config.toml
model = "audio frame classifier"
dataset = "songs of 200 made-up bird species, synthesised, often over outdoor noise"
train_examples = 39062
n_mels = 64
hop_length = 160
input = "log_mel"
spec_augment = false
win_length = 512
num_classes = 10
output_stride = 4
arch = "conformer"
norm = "layernorm"
activation = "geglu"
mlp_ratio = 2.67
head_dim = 64
fused_qkv = false
qk_norm = false
dropout = 0.05
inner_norm = false
drop_path = 0.05
subsampling = 4
layers = 8
width = 160
positions = "sincos"
kernel_size = 15
init = "kaiming_normal"
residual_init = "zero_last"
optimizer = "muon"
muon_scale = "original"
lr = 0.025
momentum = 0.9
nesterov = true
orthogonalizer = "newton_schulz_5"
adamw_lr_other_params = 0.0012
grad_clip = 1.0
gradient_noise = 0.1
ema_decay = 0.995
steps = 13100
batch_size = 256
epochs = 85.9
lr_schedule = "step"
warmup_steps = 390
weight_decay = 0.009
adamw_weight_decay_other_params = 0
Rows from block 5 of a small audio frame classifier, named by matrix and row number. Rows with one number belong to one neuron. Each number is 128 + 24 x the weight over its row's rms, rounded and kept within 0 to 255. All counts start at 0. Numbers have three digits each.
After each neuron's rows are labels from the 100 clips, of 14848, where the neuron reaches its largest size: "loudest" is the band of the loudest frequency at the time of the peak. Only what is clearly more common there than usual is listed. The data: songs of 200 made-up bird species, synthesised, often over outdoor noise. In brackets: how many of the 100.
# gate: first MLP gate (model.blocks.5.ff1.gate.weight, 416x160), inputs 80-159
# fc1: first MLP up (model.blocks.5.ff1.fc1.weight, 416x160), inputs 80-159
# fc2: first MLP down (model.blocks.5.ff1.fc2.weight, 160x416, transposed), outputs 80-159

gate.258:110129112135118155156158134103135155153145139137135104127123125105121096136133082203076126145108130115130084121171138095127103153136096179150163122147137104129185195135111100167142115179127148120122119127158121106134169093157140102152144122
fc1.258:135092133147164109104113139159100090122126139124150178123129145160109164090165122188135130138151163145129118111150107139144169141098158103143148134153124096154118097146145164098162160100157182118146176123139138122108106153139143115152130134
fc2.258:160112090174114156126126113159116114117141127147165111148132167151110160147159123134095101132097169153166144130133154146137106086144148108140107120115121128147120096111122114083100159053098098111149127145124153131127090167115111151124116106
loudest: 1000 to 2000 Hz (95)

gate.379:131158153135133132154071115143148143069137152093107119114138138152097161104117137129090110090149128103140109062192145155137128123122151116110120156096142128096126149123126124175144129113116171147137159144126140122115139105121100111093141153
fc1.379:142154103152120096102104157161164122114138146100136167106069103163131115124138155136082096097131138132165133099149145122119147126119115101109142135117098108128137107092094131087114095114150120140120160107143139156164139087130137131147136121
fc2.379:149126112127151127137087100098125138095123165078155155118136126152141134145157089119138116112080140107177125104171124160098144134139090088111125111094103121125084167102173134097140169121136161136121154077132099162122116125150120133161147093
loudest: 1000 to 2000 Hz (52)

gate.17:175104082119137146124107136154131118104116148092093155159096134181160130129131144136148142112110100064159131133151109120165080146133138125073146140118137186142151115117117141136144147101117132100118155108114124092119143114125128102053143111
fc1.17:101122093104125115119126124171159120144098164104052121135140139155138167133154095118121141144127141137175140168147140135136148096150157136097123129129130144133163125093109161084068124191095112126139151095083076082123137124111136144127127134
fc2.17:131084118122122129108155122172139126100117172105118146143127100127144171132170135114197058131125132134152144102174077147150125135116137167154098142100083125128142129117141158115098111167121160162119102088106112123140137135172115153129138138
loudest: 500 to 1000 Hz (40)

gate.108:156147140149115129152146162121124105118129115092130114103115134159128140125065141153101149139138105138137154160078115147143134096123132150159142105109143105146114127149142129132162101165112160138133136106112139117156127183121148103124135169
fc1.108:161084111119128136139173097121138131110193129145107103118115114170157153137141121122153103104126121125096157138155114132154129120133203143092113133111130110098144129132131119137159152125114118111099128142160129135120160129142090143139135101
fc2.108:102082096123142124091133115103138117100137102103125156117107157139110141110108101124201084126133148124092133070094146098165119160156106121131125145119124095144169104113119176130137128114089147099110082088126144141117092134133144070088129127
loudest: 1000 to 2000 Hz (90)

gate.146:131150157139127118106124087141115144107116145103118104132162122116078126111120131102084153168127114148113131088104095128072083121125129130127126172108142174128112129093104171160129133143108144145106134113140114165138137112124110094095114091
fc1.146:135151133108115181143084122145116138102137127140128123136110138124149133137161112100163126108115098156149127137122159107112108136158150140109134120173166109166148147093170129144120119102155134120098103121125160157135141106175124144091134089
fc2.146:132157140125101147142179122114115171154124116140148125114115168106121165137127119149182131158108107103136187161130118123170134120159109164144143100069141141184148103132123103090103109097105108183135151104112128124100150115156161125125176100
loudest: 1000 to 2000 Hz (60)

gate.65:114157115131107135127112132137143140137148113087129108144148120140119156088161141117169144134101153155123106151110116119150106161103137115095123141141092116113130132139121124110142155137129144139123095112154132157086106121127152142094108140
fc1.65:132138124158140172158127105109160099113125147147128124112134136109121149078178091128118127115134135084184131075059154118151113138125121160143139136160140148096153064173099107142139136086140103144126091088125148091108126138100163148122142108
fc2.65:190140138108149136113112102142158150131123114066101109093130118093134123165124073150151136114107166136115121118103141144183114147124122165121126117167138117131116077109136110136129112164159149107083091108076095125092133112126167142141144120
loudest: 1000 to 2000 Hz (55); 500 to 1000 Hz (43)

gate.377:156141135099144134121177097137131160083091136116162078138103121199130135067128118098160149161140130107091142125126153101112151101123135157115150111142117107110146161134106152136125151154097093133159145122136122094114111107129136124111081137
fc1.377:124113114138104128116166149155128141168169104151117111126104148144140098135110118091166161124094102131139136129098152131140091086097106122125113146116086092111137106102166156119099133101135172136147093098120126171152082142104155174085110138
fc2.377:131112138110163124127121112128099146113129142178132101137090091154147102145122126148131124112066151146183148125126133120133124114142135141161142131132108134148153116126143139120139133127102148106094140102132186127161135133138143148077104107
loudest: 4000 to 8000 Hz (49)

gate.345:100143083126135153216115133099128146141109115109103116132108115124137112127165131090133150139108130148100172168137133104105104107135138151108145137151102137131170108102095158117139143130144148144151109155122145139155120124151199125152143151
fc1.345:124153107117153145075118089104125146141155091133173135178129102090108136125143181172129167170111100163141140109128119172143153108139138107109146097085101106153128135118092120135143097160129126118139130086161132141089159146092131103141151114
fc2.345:141138155106107132128107124110103123132138123145108131139126138151120125137141119119136132142128134158174164106101071144147126130118159141152126121121120170118122100110133109110153104149147170100094101078184137155149166139133074101129119127
loudest: 4000 to 8000 Hz (59)

gate.314:103092137140126144139170125101144133121115149166139123106193124183149102114128131147113123137123119108084130131126153114144127147146118097118150140143160122161082144146120121117114132131135085142122132111115092111164120134082127124165110115
fc1.314:114089098099162163116157134122150141158146149141124130084158137117108128108140120149124110175130109143112141097175114153123132156160092147144085120142157075132122139131115092148147069170093136085130118129179136153160170155120115170156119140
fc2.314:091090170112160117151131114100122115109142148127118111137174131102101102135104123119121113133145077125139114145126117169121129159128106127071174112153116098161131121132116147108103124140146122116056138110153142149135157134119145147127127143
loudest: 4000 to 8000 Hz (93)

gate.147:070132123142126118134109157142140129113139118121165127130084150165101115117115134103146119122105130087094126119177165116126126145143077168107114117092116125124093131143109132141173097117101161142127189129111132116167114119096129137116115091
fc1.147:075183119108092176092086144137118152130127103103131113118092147132131127124141126094144125130138113134146125129173114105122146157131091110125153138156194119142124166103149100092147133125117139149133166146113144138115128125099148144078167108
fc2.147:108134122144188124157154102092151113122170157095090158124095156116061146119131144138112153142122125157144115129137153114133148088140114117074135149137157127135161094113111122106087093106098122089089111144110141145155123112118129128117125134
loudest: 4000 to 8000 Hz (94)

gate.308:158144100128140170105103141150140112134158084080151138098140095154154116122118098155126158129084122123102080144158144067146130154148177130124154133167158132114144115159111116156103137118097135135111111143137118114155134099132119140147105167
fc1.308:102120118111155118127218146130133144107112137145088116120137120133135157132103122172120175126134145137103139112110141111138130125097119161132181140118144143091115120161137093129125104128084126140135108101121142132129121162085123105137107095
fc2.308:115106146123090112129169133131138070177114132153083095070116109134088121091147100134132117150087129143153090098123135135157125115138089130107163145117119175130161120147142117100100133104116137131112118087106075133159134138132106103094122148
loudest: 4000 to 8000 Hz (97)

gate.320:140142129161134123140140119121100139152138136121112151041124110150096153089120124145112151108090132126108164150163135101110155102126167113107116154136108113165103136139130091078150146084113090140115109149138140111164151153098172066121121116
fc1.320:145133122114104146111163144120131170103124157169148117118157125155134102135124135164123151131116176098119123101112149129150153080134161118120133146122100146163132199156152106131155137153121130147130158135162159179131152125126112118118165133
fc2.320:157146090122095086138094136063143145156148122133159112136124167148148098103118155128101106156140136124135165108073148147142150172148132142119123088176107176087128110140140126148145126118091122132153136120137104145075135152079151094102122141
loudest: 4000 to 8000 Hz (39)

gate.257:141146109166153153131094119101150123133161114113106133148140147151116110136121146108136113107122141167086099120165150125153104079119064190144131122110109169151135137109139149113134116099151098110109102161097131119162100133145104168122144155
fc1.257:115169130109097134160138152149123097062118130133124112114109129163090137137124137163149172097100153124121119167092111110075136099098115128127133137112105114118091109098114092129110104145119162129143112108126064141128108118111106103067091142
fc2.257:141148120105032115111153173144081162134133103145137122141124126142156161105107113138151067109070152134124083092095147101147119159117110127143130117107062129107108098074162104132130133135125130137117119117132095147123100137150087094118110143
loudest: 4000 to 8000 Hz (56)

gate.369:137157134119132144150131140134152112169137117137142162108131119109144156157096158130155171116087129127144147171143103126099143157146109126141149101142111165119138130099081130104118093140171159123122109146121140165198107091154102148104076108
fc1.369:115091147169153137120132125118093140103086100111161156133098158132114074086105172137149109125147114113049124108181119159133140118095164153128140122136180160119086108108128142086098157100110114144108134129178103116142161128140186104144122113
fc2.369:118146142120135135117093085097119131111139120117125110137109149127114127133081117120131120195143116137130069114111139160121154101108136097159132078165122121145127105192103066147125120109100091084093153136128121097139149124133161136095138130
loudest: 4000 to 8000 Hz (62)

gate.70:138150088106130081103136133119113159127137115117106107110123109135119106105130170178142116138113110167119124096162179164148169140164149133102143122147167134107130132149104171124117083118115117097100124113111145098135117126106098133097137116
fc1.70:124128135118116167145100061121149097149150154117111126121098151119152151144120163142138125166112163064164134112111112117099117149145137107096110095108120110098137130116145141144115109152148099110134148124164121154132130111125079138156138113
fc2.70:113130129152061158096132125136147142169115126146153143123123132164118083142127108099136176152128131093123145132091125088126155139110105131132139162156122117085111089172154116123125136141151123120108123123152138146089080137165077146117139124
loudest: 2000 to 4000 Hz (52)

gate.87:117144122157180137133117109143100103111143121161160148131128137108136156136114119135156113136154123135116144141143100106144072192145117184143109121118155114140121137124137127142145139116133095075114078113104118144144110132108150147151141108
fc1.87:117119073135083139138121126133140134153113060101128114161119168111138115136095117187162107120116146081133122132120134163131092103116099114167087139127141106116140137157125145159161132139076131119131149111132130127113095111121164154101121148
fc2.87:105085100155128151134117105141093126135162140147083156153179088116131128163154107162118081152133148132117083131129067105116115112132129172120063142107134172144135144170131106146148112083122164106126101146135125115151141126120099121094106091
loudest: 2000 to 4000 Hz (78)

gate.28:109145140113112159140131135125121164127093130136099080168134179142092127169099141104136126122095102104101158101130153112161140171172121126114141126116145080137148112113122124137131136133118136120153151073127125140170118096073086110121109116
fc1.28:144087092142133137161086103121116125145137108137111140091162118129095112172110133173129128133123133121166119093129092138136097094114182119175084160144099115140173117073088123123137159106134128129140161131104146126100106103085116119120137107
fc2.28:116108130096116137158102121134101134153141126128154146143129124164163130111130146116126138122149154127136138143166104098151115136124147137103124101131125124120122126159179083126085180082130116154136171137085089148112141129124130123115093096
loudest: 2000 to 4000 Hz (86)

gate.358:150109110121104119151163103109113113156100128130111122130183070101114146140133138102137105098153169131110132096120141076120141128138120114111104080139094128156132090186143093111153190175110125135099126083097146153105129143174134137096123107
fc1.358:180125155118098136110191100107123085140154148100113119172123082136123160119137148101153111138154153102166164167146107124149137123136154107116138090107074117166088123138158094123111162177119128129108134131097147111106111141140123138079126133
fc2.358:123104168103084098114126113112141127085133153149090110161113121075171181109119143118164126147139147138111125146194128117133078131114165097123125090110148097138104137147129110115142103097109128142121123080109141145092161156135116115153125070
loudest: 500 to 1000 Hz (45)

gate.303:138131090160141099142141126143113116087121153164163114168130139076116149103136138136144175127115193130132116107140152161108122118104076149115136150165089084097098110140128131125137129155104124154094121160116132120120094159168106135114127111
fc1.303:158142149126125097187118144117118103165116168139096095108143064122140129101127127125097132124110157108087120121101137130128114152127135103105118129145114113131104116068123115149138152120077102128124151117109086117108117149141108148133122111
fc2.303:095128140143148152082104127100113134133123142125084138123145144162131181143126126132153085154114097091170134139098151128111122116095093123102148123091117100124135188178151089157092124105168143140155151093117144126123143135144166122088137107
loudest: 1000 to 2000 Hz (65)

gate.241:150140104147142122118103141102105106081156145150149128101162101114135131135096157101151141140132163121156173113172120152110155105141127162147141127101135154148178127101104129133171100112156157075128122159165124147160106143149109147165116116
fc1.241:137157111116095098166149127127170101186139134149130119151125083145069136159151091163135150117140185122110121184185123091121116113148155132133123113122135102137138128114101128124104120102087163159138103136086108113114146099133109152096141172
fc2.241:151183113104116086133113133158151151138088133100157100151113117176115184133178121124057126106150151150131099141196121168141104152164154128155139124169133122118139129177138113093134137157108102105115120116097129140148069134133126108128125134
loudest: 2000 to 4000 Hz (66)

gate.74:160112134142117113146151102113116089095145134147125100126087152128130156125138154142066092130094098120166162138090120091147127122137158132124121128108099121130117164127161163155098110132082136156147098072097130137085144134143106112127160130
fc1.74:155115107107147160116136123104102125168129141145139120176118115158137133120113090152083111089124124102174117146142073132090076130121138141090121131129137135120143155126102178111125137169140151159143076113122162131148142109113107132140134154
fc2.74:153088157108124118157144128126113141091114161129126128137152123150122134149107090109105066113147138151128111146125104151098113115084117113127128104095135160136198154103116114124137152174133116140099108101095081140074151131108110171138155102
loudest: 500 to 1000 Hz (63)